config = dict(
    decoder_widths=[24, 48, 96, 192, 192, 192],
    decoder_attention=False,
    nesterov=True,
)
Rows from expert 4 of block 5 of the encoder, named by matrix and row number. Rows with one number belong to one neuron. Each number is 200 + 40 x the weight over its row's rms, rounded and kept within 0 to 999. All counts start at 0. After the name is the row's rms in percent of the matrix's.
# up: expert up (encoder.blocks.5.mlp.up, 16x160x320), inputs 107-213
# down: expert down (encoder.blocks.5.mlp.down, 16x320x160, transposed), outputs 107-213
up.84,061,153,205,211,236,227,118,259,234,187,160,188,199,187,265,187,181,166,239,171,169,229,164,223,261,160,171,248,285,205,132,259,204,153,120,249,225,172,189,197,165,134,151,154,237,207,242,170,213,204,199,222,195,186,167,190,222,251,197,271,149,220,205,191,207,247,287,315,206,238,234,214,179,267,190,167,169,203,174,227,204,172,235,223,276,223,156,248,178,261,205,198,159,190,230,195,192,254,189,185,240,181,150,217,118,165,177,237
down.84,059,178,140,222,204,206,104,191,110,123,281,216,180,170,187,259,179,218,179,208,200,152,161,195,203,162,141,267,123,225,185,229,181,225,214,288,168,167,215,170,163,174,204,244,213,209,217,140,163,210,88,262,144,177,229,194,217,187,174,196,177,163,289,289,147,216,190,162,212,229,153,206,247,195,260,185,134,222,186,189,114,192,233,204,186,191,234,149,213,163,255,161,191,142,218,151,203,209,173,186,187,189,216,207,261,310,160,176
up.85,177,239,251,229,109,161,244,173,182,218,258,274,292,195,234,181,169,196,176,155,195,210,291,189,213,197,198,138,221,238,225,279,239,175,216,306,145,126,183,189,184,215,212,186,207,182,208,198,171,224,147,209,205,178,219,211,232,136,170,252,228,186,152,221,232,254,239,175,180,244,176,206,236,221,199,238,221,164,199,157,224,273,260,203,225,140,192,241,182,274,185,227,201,244,196,186,205,149,177,126,196,205,196,253,137,174,247,67
down.85,149,253,175,219,207,207,251,208,158,142,267,159,153,270,149,241,176,164,137,235,222,168,221,169,222,185,236,161,196,191,257,155,203,193,204,207,222,233,149,214,199,134,214,190,203,243,276,214,179,217,180,236,201,210,215,178,223,230,225,185,169,236,245,193,186,160,191,163,110,228,223,275,185,215,217,117,204,158,200,206,199,226,169,182,143,183,220,210,225,185,181,197,188,276,219,202,266,153,155,215,209,216,176,226,204,139,221,173
up.86,045,206,186,230,106,240,157,165,151,168,168,198,164,196,251,163,280,216,211,164,159,219,168,198,135,206,192,225,271,130,219,171,195,187,174,161,202,182,263,246,194,140,174,206,188,208,118,208,168,220,195,234,227,274,236,245,111,161,165,248,173,259,158,144,267,261,169,214,189,219,191,285,174,156,156,220,168,191,146,191,173,292,239,160,226,196,212,141,227,185,191,218,229,200,235,248,122,198,159,164,229,275,126,187,202,213,214,181
down.86,050,197,259,194,224,167,201,163,146,232,231,259,186,182,146,236,124,157,225,233,161,204,126,129,264,197,272,157,185,217,190,259,86,120,195,180,150,203,214,125,210,182,196,267,253,185,331,249,155,186,208,165,183,193,153,183,260,209,282,243,205,221,209,283,237,202,268,254,209,152,229,220,142,120,205,239,226,237,285,228,207,199,194,209,218,193,215,222,207,216,266,206,229,200,180,183,142,162,166,195,265,103,194,137,222,174,138,205
up.87,064,181,278,236,258,225,148,272,162,148,263,198,157,186,194,180,143,201,229,203,217,219,168,211,216,219,151,191,199,194,248,217,232,295,167,194,171,207,192,214,179,244,233,237,144,146,251,146,207,149,211,236,202,186,116,214,213,184,185,265,220,187,223,162,138,218,181,189,248,154,213,215,178,224,169,212,196,159,161,301,163,201,170,211,219,204,232,198,254,186,244,236,207,229,237,294,242,278,211,215,196,214,224,168,208,155,180,163
down.87,071,197,200,167,174,149,165,235,129,171,188,316,270,191,154,248,339,211,258,225,193,165,166,195,130,219,222,212,247,166,156,190,133,191,175,189,172,208,188,215,192,192,129,190,236,140,241,174,252,197,255,202,115,208,173,140,184,211,183,213,198,217,215,215,243,214,210,216,217,281,176,178,260,213,199,272,251,256,207,172,225,202,186,175,163,173,234,131,235,202,185,165,151,194,159,216,231,162,135,237,256,177,264,224,276,211,145,224
up.88,044,198,204,235,149,173,234,271,293,227,230,182,180,140,179,228,198,148,273,144,250,250,131,193,184,176,153,220,252,145,192,203,180,151,133,216,245,191,184,199,122,204,194,169,275,247,228,120,146,233,235,193,220,195,185,243,197,187,275,206,196,178,120,159,127,244,178,298,193,202,268,214,179,237,162,184,234,138,163,225,229,199,207,237,241,149,158,184,255,210,182,227,154,193,187,190,210,243,197,160,210,224,226,183,141,121,225,156
down.88,050,226,241,183,212,234,177,225,168,218,222,188,185,188,184,238,254,170,155,184,140,224,175,184,120,225,198,205,195,151,196,167,192,244,189,194,213,212,212,205,173,261,235,212,265,179,243,171,169,219,156,198,202,146,255,205,190,264,204,185,128,174,238,131,250,141,191,121,201,253,232,150,213,195,201,288,147,150,187,234,210,249,203,233,187,202,191,235,190,166,215,251,234,287,178,194,152,217,262,207,95,165,170,215,256,301,204,205
up.89,049,216,151,264,186,143,189,203,245,194,249,228,267,223,155,304,149,206,205,206,238,297,159,194,190,207,181,219,246,183,207,178,250,214,197,169,224,223,156,197,197,203,202,160,180,214,249,200,231,102,244,140,167,170,174,224,155,230,191,186,153,222,230,213,191,291,227,190,181,218,313,211,155,218,263,264,291,193,143,192,173,273,156,289,171,150,195,173,214,173,201,225,190,210,205,226,205,213,239,192,238,179,273,253,186,163,200,236
down.89,048,314,197,200,175,248,249,178,164,234,153,172,202,214,226,118,315,198,222,239,134,142,238,195,211,230,232,194,156,191,167,203,192,199,232,189,148,236,228,230,242,291,208,230,180,230,195,268,165,191,246,202,222,217,233,234,156,230,174,124,155,248,190,178,192,135,208,202,196,188,258,239,165,175,190,213,186,177,198,240,205,167,232,131,203,184,184,201,217,225,206,200,146,239,169,178,203,171,256,171,137,203,174,200,277,204,155,196
up.90,046,200,228,143,216,229,225,267,161,173,210,166,182,263,142,170,302,181,144,188,214,212,149,213,223,167,98,218,254,253,209,289,181,217,208,240,170,144,165,244,203,251,175,166,128,184,207,162,204,219,201,247,224,197,213,233,216,250,248,178,217,194,239,198,182,219,232,194,238,193,124,175,234,264,170,217,175,178,196,309,181,244,207,153,189,144,226,205,258,188,154,223,223,213,176,214,236,173,187,186,273,176,247,276,187,173,249,213
down.90,047,167,244,151,237,110,161,229,250,224,200,162,132,174,229,168,170,244,195,249,150,261,228,169,181,185,171,228,235,225,260,264,180,110,257,170,149,189,283,229,248,190,240,196,220,234,234,158,125,193,205,229,215,219,215,272,218,189,189,188,181,219,154,214,223,208,166,174,225,279,242,213,165,195,173,157,151,262,222,161,205,195,192,226,127,285,160,249,151,171,228,101,200,186,195,264,167,176,302,233,206,237,145,184,203,223,183,246
up.91,038,213,165,142,201,201,141,198,206,128,208,204,151,216,148,209,157,258,260,182,146,157,238,210,158,196,180,189,249,251,246,190,196,179,188,162,137,234,167,164,218,231,154,155,123,149,229,238,195,227,274,170,260,190,146,125,199,153,168,285,189,140,171,226,150,180,176,174,271,184,288,217,157,212,170,97,191,217,158,165,121,233,276,272,197,112,176,229,267,234,189,200,262,205,232,190,143,139,217,215,158,197,130,209,173,181,252,158
down.91,045,179,166,174,191,211,234,195,223,145,242,171,55,196,182,215,208,221,199,251,197,175,263,137,180,223,212,187,176,118,200,210,199,228,183,181,187,181,178,163,126,171,214,195,196,198,140,146,216,233,306,239,132,221,253,235,239,270,138,212,218,194,261,196,218,201,169,140,144,163,159,234,205,176,220,211,182,219,162,234,164,226,207,144,173,220,200,232,225,99,163,271,206,222,151,206,195,168,188,188,136,125,153,198,258,240,182,187
up.92,048,151,175,203,214,220,218,137,275,147,206,238,244,232,154,293,248,223,194,214,266,291,151,206,206,173,173,247,189,163,143,239,213,233,215,212,239,226,267,173,206,223,182,199,214,199,252,210,185,156,129,207,194,204,237,189,162,275,238,145,223,199,187,278,241,179,252,229,183,194,318,146,151,152,193,203,195,189,264,146,130,174,188,263,216,244,144,164,267,215,165,196,257,210,175,234,241,172,148,214,224,250,225,191,166,179,295,192
down.92,051,304,126,172,145,235,202,229,153,193,208,185,184,141,220,91,220,216,154,218,203,267,276,209,147,208,189,232,147,258,202,117,219,161,198,251,207,232,204,219,185,199,246,192,270,216,135,210,188,166,212,159,218,163,143,129,184,155,246,223,224,243,269,234,229,252,204,185,158,296,192,193,251,177,206,276,239,260,231,231,249,222,206,201,232,228,181,196,92,202,177,235,244,212,160,235,222,214,111,140,189,146,190,153,186,240,234,228
up.93,049,179,202,183,178,215,222,234,189,208,180,283,276,199,189,177,188,140,111,227,172,101,154,172,259,104,248,208,243,223,191,167,182,226,184,189,178,228,246,146,186,191,213,234,188,203,136,206,179,256,196,184,150,189,101,219,134,122,165,275,256,228,129,173,221,225,205,168,213,250,218,187,218,249,159,287,164,89,211,219,258,260,203,171,172,202,211,200,209,159,175,163,241,229,182,162,177,196,238,223,237,202,268,212,205,121,189,191
down.93,064,269,192,198,186,182,214,200,208,143,244,226,191,261,118,104,200,238,190,243,208,174,233,150,157,200,191,161,146,239,210,188,261,190,213,239,197,185,165,207,179,165,193,149,200,241,213,199,188,170,219,170,239,205,221,236,239,245,212,167,154,149,226,233,207,193,270,185,213,183,253,212,135,178,277,210,203,257,254,186,122,232,169,180,214,192,260,194,191,164,215,145,184,235,212,238,218,146,249,206,186,222,126,158,239,234,209,199
up.94,081,193,231,200,224,159,144,176,237,182,85,265,228,249,196,183,208,272,254,133,186,168,182,209,165,198,216,301,170,211,239,217,241,192,203,224,146,154,186,276,169,243,136,195,123,255,156,193,257,219,198,235,150,179,234,282,231,172,270,196,273,105,261,207,310,246,220,147,219,171,268,228,178,208,147,242,194,200,212,150,175,207,176,174,253,245,206,202,168,147,174,240,236,219,139,213,209,176,268,156,225,200,221,209,189,226,225,207
down.94,091,171,115,274,187,188,165,241,200,266,219,167,221,178,220,205,246,211,279,224,217,235,203,278,254,219,238,238,273,222,224,142,230,208,101,180,207,239,208,191,146,153,220,167,255,188,171,269,150,236,103,224,247,178,264,155,176,177,160,188,199,215,199,128,171,181,184,243,188,249,140,211,210,191,218,174,166,225,203,238,212,169,254,214,237,209,120,134,203,228,250,196,192,216,195,128,157,199,145,234,211,215,169,203,168,247,173,211
up.95,042,94,169,172,212,216,151,298,149,189,248,224,232,228,102,240,291,241,179,206,213,249,160,156,135,194,213,268,219,274,189,245,205,188,181,240,199,130,164,167,123,252,210,246,166,247,212,211,233,233,204,172,211,183,143,277,214,154,174,285,155,110,179,159,213,181,176,216,235,228,192,197,208,203,147,205,197,269,219,266,240,183,186,155,97,201,193,199,187,216,158,140,204,194,221,224,193,177,230,149,283,165,181,236,242,222,231,153
down.95,044,239,192,206,277,197,206,278,212,204,148,145,211,230,157,199,220,203,207,208,257,219,175,169,169,227,185,262,210,194,133,219,190,187,235,203,166,275,126,186,197,255,219,203,88,210,254,199,177,214,229,173,183,175,182,239,211,241,244,204,195,205,280,244,180,197,209,169,224,238,250,294,231,168,189,150,145,210,165,234,179,199,295,214,150,171,249,158,223,149,220,253,165,232,201,161,178,181,175,166,209,106,203,125,307,254,248,253
up.96,040,199,218,255,231,176,165,194,170,158,169,185,222,199,274,218,171,227,199,257,198,212,201,226,235,185,242,196,154,287,148,57,196,275,253,183,193,193,173,158,211,187,212,184,186,289,198,199,135,222,264,187,298,193,148,131,201,156,276,146,166,240,201,228,214,264,145,188,145,156,201,204,188,206,203,138,183,215,182,185,236,241,210,256,244,192,185,174,263,258,265,132,234,287,197,243,209,222,144,157,241,205,187,169,166,98,128,227
down.96,047,194,216,190,216,167,219,211,252,164,258,168,141,196,190,167,242,139,211,252,169,132,220,161,230,140,202,139,127,163,185,308,218,188,267,152,129,230,234,208,186,165,185,159,224,180,161,160,209,207,247,172,208,222,205,218,179,201,170,179,266,142,159,191,141,213,211,193,186,194,185,213,192,183,250,203,130,251,166,170,108,215,291,178,144,232,204,204,223,163,218,296,168,159,181,205,238,205,191,235,161,141,167,226,308,243,144,161
up.97,185,184,162,212,184,117,179,171,221,191,232,178,186,178,249,175,154,217,248,182,196,171,154,234,180,241,253,275,132,147,191,230,178,247,175,190,168,154,195,159,211,216,130,251,155,101,196,137,138,246,219,202,221,220,203,257,237,199,254,113,257,209,205,239,268,143,245,236,200,127,187,140,213,203,248,239,161,238,284,138,162,164,232,199,171,248,219,197,242,144,204,204,182,170,157,220,150,170,203,212,158,152,170,207,236,240,151,182
down.97,174,239,181,225,165,163,181,216,180,193,182,217,291,199,176,159,234,216,251,159,234,169,149,216,252,237,196,265,215,212,154,218,152,230,224,203,253,191,171,193,194,181,222,174,213,225,174,144,249,243,197,192,155,162,237,158,186,175,142,209,255,158,199,217,271,223,244,205,248,180,206,190,203,166,188,220,240,232,181,278,175,266,255,309,204,189,197,220,275,212,253,120,217,167,220,182,190,257,269,166,180,205,108,176,128,286,250,195
up.98,043,269,140,202,212,300,221,177,240,231,138,232,183,242,171,197,243,215,265,182,249,196,208,150,183,219,214,175,215,240,246,173,172,137,157,124,219,182,215,249,262,229,167,166,182,164,219,252,218,229,141,109,255,211,167,132,233,200,221,150,147,170,245,188,200,230,197,172,216,169,208,166,123,193,155,216,157,180,210,274,192,231,183,151,162,257,156,228,299,233,220,120,191,245,205,233,149,143,233,181,186,215,262,207,225,235,254,166
down.98,053,258,209,180,192,144,217,223,92,224,197,108,231,195,154,216,186,276,180,207,195,204,212,193,217,226,193,115,196,202,266,311,144,187,146,223,184,201,218,190,243,183,231,233,220,285,182,209,144,119,178,257,224,210,172,212,271,290,213,143,226,171,260,161,173,240,226,214,190,168,218,237,229,148,216,235,165,264,273,181,142,199,150,208,229,247,207,232,141,167,195,199,201,202,174,214,114,177,211,240,191,202,263,261,196,218,217,225
up.99,045,247,233,194,241,159,191,205,166,192,212,228,206,235,147,184,223,184,258,150,228,234,134,253,228,256,132,223,200,178,246,116,192,149,211,180,277,204,209,223,217,240,262,203,136,154,74,199,182,212,213,183,223,221,237,182,144,187,271,209,208,157,240,175,220,158,194,211,158,224,199,228,183,157,190,183,196,204,191,177,177,280,210,239,203,181,251,168,176,186,233,167,149,218,185,174,130,204,156,180,151,172,212,110,175,122,297,210
down.99,054,212,169,203,182,164,187,198,259,159,197,184,147,242,149,146,167,157,198,184,226,187,177,195,199,216,219,163,181,174,176,272,198,237,252,196,142,235,107,137,228,186,212,243,204,186,216,211,231,170,142,159,219,131,242,253,244,181,154,114,231,257,156,209,183,196,238,175,230,236,247,201,211,158,126,255,210,249,181,176,157,206,274,232,190,199,168,195,188,154,222,264,303,234,211,194,169,180,165,224,298,211,163,212,219,230,206,149
up.100,051,192,202,284,209,224,196,205,228,157,261,171,199,217,205,209,186,181,170,101,208,229,187,218,154,195,211,121,164,195,212,187,222,260,150,192,211,225,160,253,216,249,197,166,250,212,161,249,308,198,204,197,297,238,281,305,179,193,182,218,187,250,195,203,174,158,175,209,201,179,256,272,185,204,159,242,149,228,210,251,224,211,232,200,175,119,234,203,176,269,176,160,236,181,255,233,179,132,124,168,259,226,197,204,120,222,195,203
down.100,049,192,220,153,199,270,209,243,131,195,211,139,152,143,147,114,183,222,167,228,280,147,141,192,206,229,175,194,202,153,192,230,103,215,151,123,139,166,95,157,220,215,248,198,200,200,217,197,166,197,127,159,261,111,183,181,193,200,213,166,231,237,174,252,179,196,170,221,229,189,224,190,219,263,274,116,140,201,170,124,158,103,207,257,197,228,146,215,259,259,219,191,170,229,223,205,237,209,275,168,212,244,259,192,219,244,147,295
up.101,034,148,167,253,190,198,177,220,171,253,182,176,164,193,142,158,195,254,125,112,140,212,144,214,218,232,168,129,196,226,172,217,160,195,235,216,204,320,200,162,212,185,146,229,182,256,187,169,238,169,221,234,171,232,228,199,202,190,219,178,222,269,234,189,219,199,284,151,168,245,232,181,282,171,213,120,211,190,125,204,207,230,223,239,201,154,204,261,306,211,192,126,219,250,267,181,224,203,295,142,252,320,218,213,196,212,139,226
down.101,045,250,150,199,231,223,121,198,225,145,287,175,152,202,180,184,195,136,230,242,202,153,222,212,216,204,217,266,140,195,219,184,142,231,252,223,104,233,286,152,206,271,276,254,189,164,190,222,185,234,176,195,198,173,277,181,222,168,213,184,200,138,243,204,198,158,179,161,168,161,216,234,230,123,199,175,149,224,201,173,170,202,208,241,152,184,238,171,231,125,201,230,182,170,207,216,159,131,183,209,126,138,197,152,299,239,234,161
up.102,058,220,170,218,163,166,197,256,183,172,195,259,218,219,227,219,238,243,216,134,215,271,202,213,280,292,253,248,113,180,163,160,267,222,164,175,239,128,201,152,180,214,196,171,164,206,254,148,145,255,127,212,206,241,185,265,198,245,197,240,149,219,216,230,255,192,249,188,284,220,270,274,222,213,168,205,215,216,180,231,219,193,228,196,182,207,184,179,204,211,197,168,173,264,204,117,229,183,184,183,168,239,197,276,159,148,254,158
down.102,068,216,216,225,252,249,218,188,155,253,144,251,231,219,139,187,210,199,307,235,202,191,213,214,116,185,156,143,205,292,200,203,203,228,156,204,157,254,175,209,192,198,96,262,233,238,184,249,211,136,237,124,160,180,138,116,206,162,234,149,215,139,178,284,139,123,215,267,243,201,209,245,149,230,159,143,140,198,186,127,228,152,200,194,198,225,159,250,223,114,188,189,233,251,180,217,193,236,213,167,268,220,229,186,197,229,152,213
up.103,040,199,295,154,193,184,216,179,225,201,194,182,251,217,175,182,209,235,199,176,197,278,136,178,221,174,179,268,238,165,173,230,261,151,233,195,160,227,202,162,264,172,186,256,223,174,169,125,226,211,189,178,239,209,133,134,302,194,191,214,203,155,212,171,152,235,192,263,267,136,208,168,225,154,146,193,191,135,219,209,173,185,179,254,176,164,210,288,226,166,126,237,156,214,211,146,148,256,139,167,95,246,251,226,210,228,197,195
down.103,050,189,164,240,246,206,215,176,216,180,215,147,182,197,152,282,127,232,146,274,193,116,203,190,266,188,170,122,183,160,171,166,109,199,215,252,212,235,165,172,186,224,210,180,179,167,196,176,155,172,181,217,302,244,214,239,205,200,179,202,235,207,244,225,210,206,253,216,305,248,148,237,231,189,185,209,145,235,202,247,182,216,198,203,241,248,224,176,181,191,159,285,234,227,195,206,138,161,215,173,170,204,163,237,282,231,197,229
up.104,163,197,170,107,252,247,203,152,161,155,190,195,191,135,171,185,160,192,172,215,222,290,223,166,160,210,278,231,230,194,217,227,264,157,184,203,169,255,235,177,178,202,174,213,133,209,173,194,141,178,170,212,209,177,175,187,232,185,238,178,219,168,243,236,214,184,174,188,150,178,187,182,247,232,215,206,189,159,210,164,183,183,192,143,193,199,187,251,229,254,198,189,195,177,119,169,223,142,259,253,201,176,271,196,287,194,198,204
down.104,136,174,247,175,192,204,167,204,198,243,199,186,181,204,278,186,178,217,236,190,219,149,149,239,203,157,189,214,159,152,227,160,225,219,204,187,242,186,242,292,209,225,177,169,144,184,196,217,237,260,141,207,153,222,177,228,157,172,137,222,144,231,186,169,159,204,212,218,248,252,168,247,109,192,200,190,226,185,163,191,228,248,211,291,249,156,149,177,250,245,195,163,187,204,235,180,188,209,166,238,156,212,194,143,73,227,191,245
up.105,207,192,140,171,115,232,255,207,179,193,214,184,146,263,191,210,211,184,167,265,190,191,241,148,291,183,268,166,142,208,254,185,248,98,205,148,142,280,204,275,206,213,211,224,190,185,229,235,212,186,187,177,191,134,224,224,196,198,138,283,195,229,134,193,185,208,171,196,115,225,230,251,196,217,173,224,291,134,186,178,217,277,185,272,228,237,175,183,90,275,132,250,253,300,191,205,255,168,197,153,235,215,190,218,207,128,200,161
down.105,200,178,174,168,174,193,274,212,220,224,184,154,223,213,237,229,240,208,176,142,195,149,157,211,313,83,225,149,191,195,182,268,220,178,199,122,208,279,210,224,210,151,211,245,160,182,155,185,229,228,208,225,197,181,173,237,204,191,188,211,200,203,194,212,184,218,195,123,187,119,242,114,178,183,162,203,204,177,189,162,206,208,186,154,158,218,223,218,184,203,126,186,260,245,252,262,283,209,307,187,270,230,215,203,157,143,203,212
up.106,056,258,220,213,162,207,208,281,204,211,220,200,243,134,221,148,203,227,161,221,179,228,156,260,227,213,122,234,251,244,177,282,248,261,148,154,192,163,205,242,185,165,221,241,179,168,197,150,216,181,162,163,152,140,173,177,228,174,182,237,200,178,197,198,216,164,230,181,204,225,193,192,154,208,217,264,213,221,232,230,106,248,187,191,302,145,278,219,232,304,230,226,158,157,231,199,209,251,247,161,126,215,230,187,220,273,205,144
down.106,059,249,186,174,172,224,209,139,229,220,248,286,149,233,230,184,225,171,147,256,243,181,193,193,207,230,192,189,279,264,166,155,173,198,200,217,174,189,145,157,216,168,229,225,203,269,197,224,185,173,156,222,185,226,201,196,183,210,156,205,266,130,210,170,170,204,201,139,200,284,185,209,184,245,227,185,225,221,91,214,188,242,239,164,166,210,235,213,202,114,111,228,249,185,196,169,214,198,144,225,189,125,259,201,193,159,139,133
up.107,042,230,150,197,133,193,199,213,189,119,157,171,271,256,259,202,224,201,201,150,106,167,139,241,270,162,187,239,171,226,172,215,168,234,229,231,173,238,175,180,267,196,265,225,158,206,223,216,241,234,215,93,181,165,147,189,183,178,171,135,173,230,196,204,266,185,220,185,189,219,256,174,224,201,223,146,144,208,131,258,273,246,180,151,139,243,275,132,205,179,236,174,201,194,213,206,238,159,259,191,284,133,252,191,195,191,155,237
down.107,046,188,202,167,196,220,143,167,220,200,241,207,147,215,188,168,153,135,196,272,209,164,287,167,139,161,290,216,121,260,143,290,110,141,206,168,154,265,202,210,233,221,230,244,186,134,169,205,178,217,194,201,273,207,220,124,210,191,183,195,170,250,274,216,235,206,242,159,133,156,262,200,230,191,205,147,168,156,215,185,195,179,302,212,141,194,160,182,154,255,222,252,195,229,169,241,213,221,211,216,153,142,186,181,221,168,241,260
up.108,231,165,155,158,216,138,196,199,259,215,252,115,169,217,168,178,242,200,259,207,214,137,111,206,290,209,176,271,169,151,210,229,123,162,189,146,159,213,212,218,118,174,257,259,191,151,199,190,214,198,135,166,210,179,188,211,188,161,155,166,200,220,209,232,309,145,221,198,97,215,253,241,212,216,152,218,148,200,257,230,203,193,242,188,210,169,188,188,111,148,150,169,251,265,167,215,221,212,229,195,178,146,186,180,226,223,199,298
down.108,225,172,196,260,121,215,182,204,196,207,169,139,315,205,291,182,161,194,207,136,211,286,223,280,202,221,145,138,255,221,189,217,234,247,243,198,253,222,172,139,229,219,205,223,262,230,221,250,196,185,133,204,189,243,182,207,134,242,234,237,169,146,170,164,144,202,230,166,208,202,146,187,215,175,166,136,269,145,204,166,242,238,196,172,191,216,220,169,197,272,213,199,114,181,248,155,228,215,178,151,272,213,274,297,101,146,252,93
up.109,149,220,257,158,203,251,176,177,252,186,115,194,165,192,188,154,197,215,199,190,210,220,198,253,168,225,185,166,135,222,141,160,259,263,196,184,291,215,216,90,249,191,179,271,249,208,126,215,191,201,173,161,238,169,293,181,203,186,178,205,190,164,253,222,165,196,225,151,211,140,177,181,215,142,141,202,240,213,215,225,156,264,201,263,209,241,184,205,285,205,212,179,170,199,244,197,202,186,182,313,208,184,211,205,198,280,288,203
down.109,138,203,137,183,164,246,169,239,195,197,177,228,228,155,226,152,201,173,214,192,195,197,177,205,242,237,293,215,210,247,165,233,232,204,207,195,175,246,183,315,177,181,227,209,229,201,134,223,145,162,142,165,174,215,124,220,203,255,200,223,208,220,217,226,160,222,165,214,192,153,204,158,169,157,198,164,258,187,247,206,220,186,201,179,159,155,266,143,152,214,156,182,134,180,221,295,221,186,238,160,188,199,233,213,207,169,213,172
up.110,046,192,204,179,218,186,205,194,121,191,219,208,186,137,149,175,280,123,231,132,210,255,162,245,168,109,173,179,176,272,189,270,190,237,161,218,204,245,205,155,219,167,127,148,153,218,242,115,166,194,120,152,196,146,191,188,123,231,130,208,182,174,199,251,185,170,217,298,183,163,204,183,237,259,177,212,278,200,230,224,132,199,165,215,245,214,155,198,203,181,150,274,175,186,225,106,164,253,212,199,199,181,182,251,146,181,234,277
down.110,048,196,279,156,168,242,212,183,194,103,254,195,166,261,265,128,214,270,181,306,237,149,185,260,168,196,130,188,286,140,163,259,176,183,176,180,167,168,238,192,184,135,259,203,163,159,152,224,194,209,306,214,195,218,275,288,216,182,178,240,201,240,221,183,236,167,229,216,243,228,245,171,205,207,207,140,178,137,222,252,191,260,146,178,137,116,189,265,167,176,187,205,199,203,240,226,240,240,207,158,173,163,162,196,267,195,133,226
up.111,061,249,250,149,134,246,205,230,132,204,171,244,229,193,265,175,254,178,151,248,218,196,177,203,183,211,128,199,185,213,116,220,236,179,112,173,245,197,214,248,161,200,114,186,206,192,155,205,200,171,272,234,193,131,256,187,184,216,255,230,218,152,162,214,211,152,242,196,212,203,225,187,167,195,199,273,275,230,166,185,185,251,152,265,197,232,165,219,250,240,191,206,183,254,185,140,206,151,177,180,161,153,177,169,193,178,166,205
down.111,068,140,268,186,200,162,177,190,243,117,213,254,107,204,143,164,187,228,138,215,133,212,188,169,205,226,149,245,185,196,230,218,191,229,195,217,180,195,161,116,246,137,113,145,211,176,164,203,172,191,172,90,184,191,189,197,225,123,159,241,246,248,196,190,151,174,248,175,238,170,265,160,238,174,215,210,194,202,174,221,139,153,199,151,173,192,235,242,218,156,243,211,170,233,202,189,281,114,214,183,189,174,201,138,199,215,147,208
up.112,041,201,202,163,163,231,103,276,162,177,271,263,193,291,240,185,178,247,186,132,194,212,305,210,178,197,178,136,219,178,202,227,137,212,136,260,185,227,189,262,210,223,258,204,154,195,248,225,241,204,162,208,189,207,166,151,247,183,224,193,208,243,203,252,145,196,268,181,157,156,283,205,191,145,177,208,191,193,285,172,176,237,230,254,174,135,232,158,188,224,239,139,254,169,191,170,200,245,240,141,181,170,291,220,220,274,268,203
down.112,050,198,189,131,264,193,179,244,216,213,144,230,229,152,169,168,191,212,210,287,168,136,216,180,204,218,215,295,189,212,264,237,146,141,214,165,120,159,261,212,205,135,172,247,161,170,184,176,159,186,155,170,176,255,237,262,249,264,224,137,213,254,282,170,209,161,147,248,184,192,195,205,269,229,171,236,170,223,280,231,233,205,210,180,194,204,137,292,249,164,231,260,199,233,183,192,214,145,225,193,86,152,182,169,272,230,211,212
up.113,046,290,193,242,183,231,204,182,186,164,198,259,205,240,69,187,247,205,160,114,143,166,150,236,177,240,204,189,197,259,230,239,203,215,222,168,230,235,273,260,210,198,204,178,275,158,239,151,249,183,194,199,181,220,177,226,197,164,195,193,195,264,138,243,84,141,213,223,204,163,174,178,145,165,154,137,182,185,177,202,179,168,199,206,222,212,193,230,238,234,158,87,193,200,197,206,221,272,196,183,236,190,211,136,278,193,163,251
down.113,053,225,202,155,173,268,88,164,182,157,180,226,175,218,199,291,186,202,218,255,204,201,222,133,229,163,235,185,253,222,272,150,203,206,176,206,156,264,204,209,211,180,250,187,242,172,168,230,201,179,197,247,212,194,240,105,180,223,192,250,213,227,224,233,251,218,213,253,203,251,173,205,177,210,222,196,189,237,216,195,226,223,203,204,209,248,213,181,221,138,237,200,141,202,150,286,137,205,144,222,220,217,170,188,277,168,259,203
up.114,217,204,228,273,237,230,166,159,212,158,212,189,197,147,225,191,195,215,202,250,200,173,197,202,219,210,139,211,164,190,171,198,223,186,241,148,159,141,220,228,138,157,273,237,200,218,225,182,175,175,118,196,149,200,210,195,207,202,178,199,246,195,194,239,213,153,201,167,177,225,180,235,201,183,182,121,122,225,232,197,145,196,244,118,165,168,180,242,178,168,196,189,182,152,182,177,160,254,164,173,144,216,163,208,320,143,226,201
down.114,237,201,249,166,209,141,216,231,237,245,231,251,241,210,235,204,271,182,226,122,255,265,196,238,168,211,179,181,283,181,146,183,218,226,168,200,327,206,203,160,174,243,193,191,273,225,194,192,228,208,260,204,193,201,128,190,147,176,204,231,126,164,209,140,162,230,195,213,242,240,206,163,193,235,152,192,252,158,114,252,229,176,190,241,172,211,231,199,210,249,180,178,199,198,187,166,220,225,171,222,242,212,261,170,84,178,198,205
up.115,040,202,178,245,201,209,217,201,165,238,224,196,130,141,145,178,139,197,225,217,219,191,206,263,273,234,215,210,188,222,156,215,156,199,269,173,238,229,160,241,222,177,207,144,159,244,197,169,236,185,232,182,190,196,210,209,144,218,198,229,174,224,192,205,162,215,249,195,239,173,226,109,194,221,237,181,151,228,200,252,203,163,281,202,181,253,203,232,218,186,213,129,206,213,245,260,253,236,209,94,167,314,218,162,144,143,249,221
down.115,049,141,239,238,236,187,220,187,218,198,227,165,176,189,134,223,194,216,188,207,182,167,228,100,239,154,221,225,192,160,188,192,212,114,218,168,228,234,195,207,247,213,214,216,178,254,121,233,223,144,250,192,243,144,156,194,249,231,179,58,140,190,206,264,240,241,150,174,176,202,179,238,166,157,220,156,164,219,202,181,216,162,161,221,218,147,174,160,176,191,240,250,205,235,155,141,209,224,225,276,130,185,208,225,192,226,160,201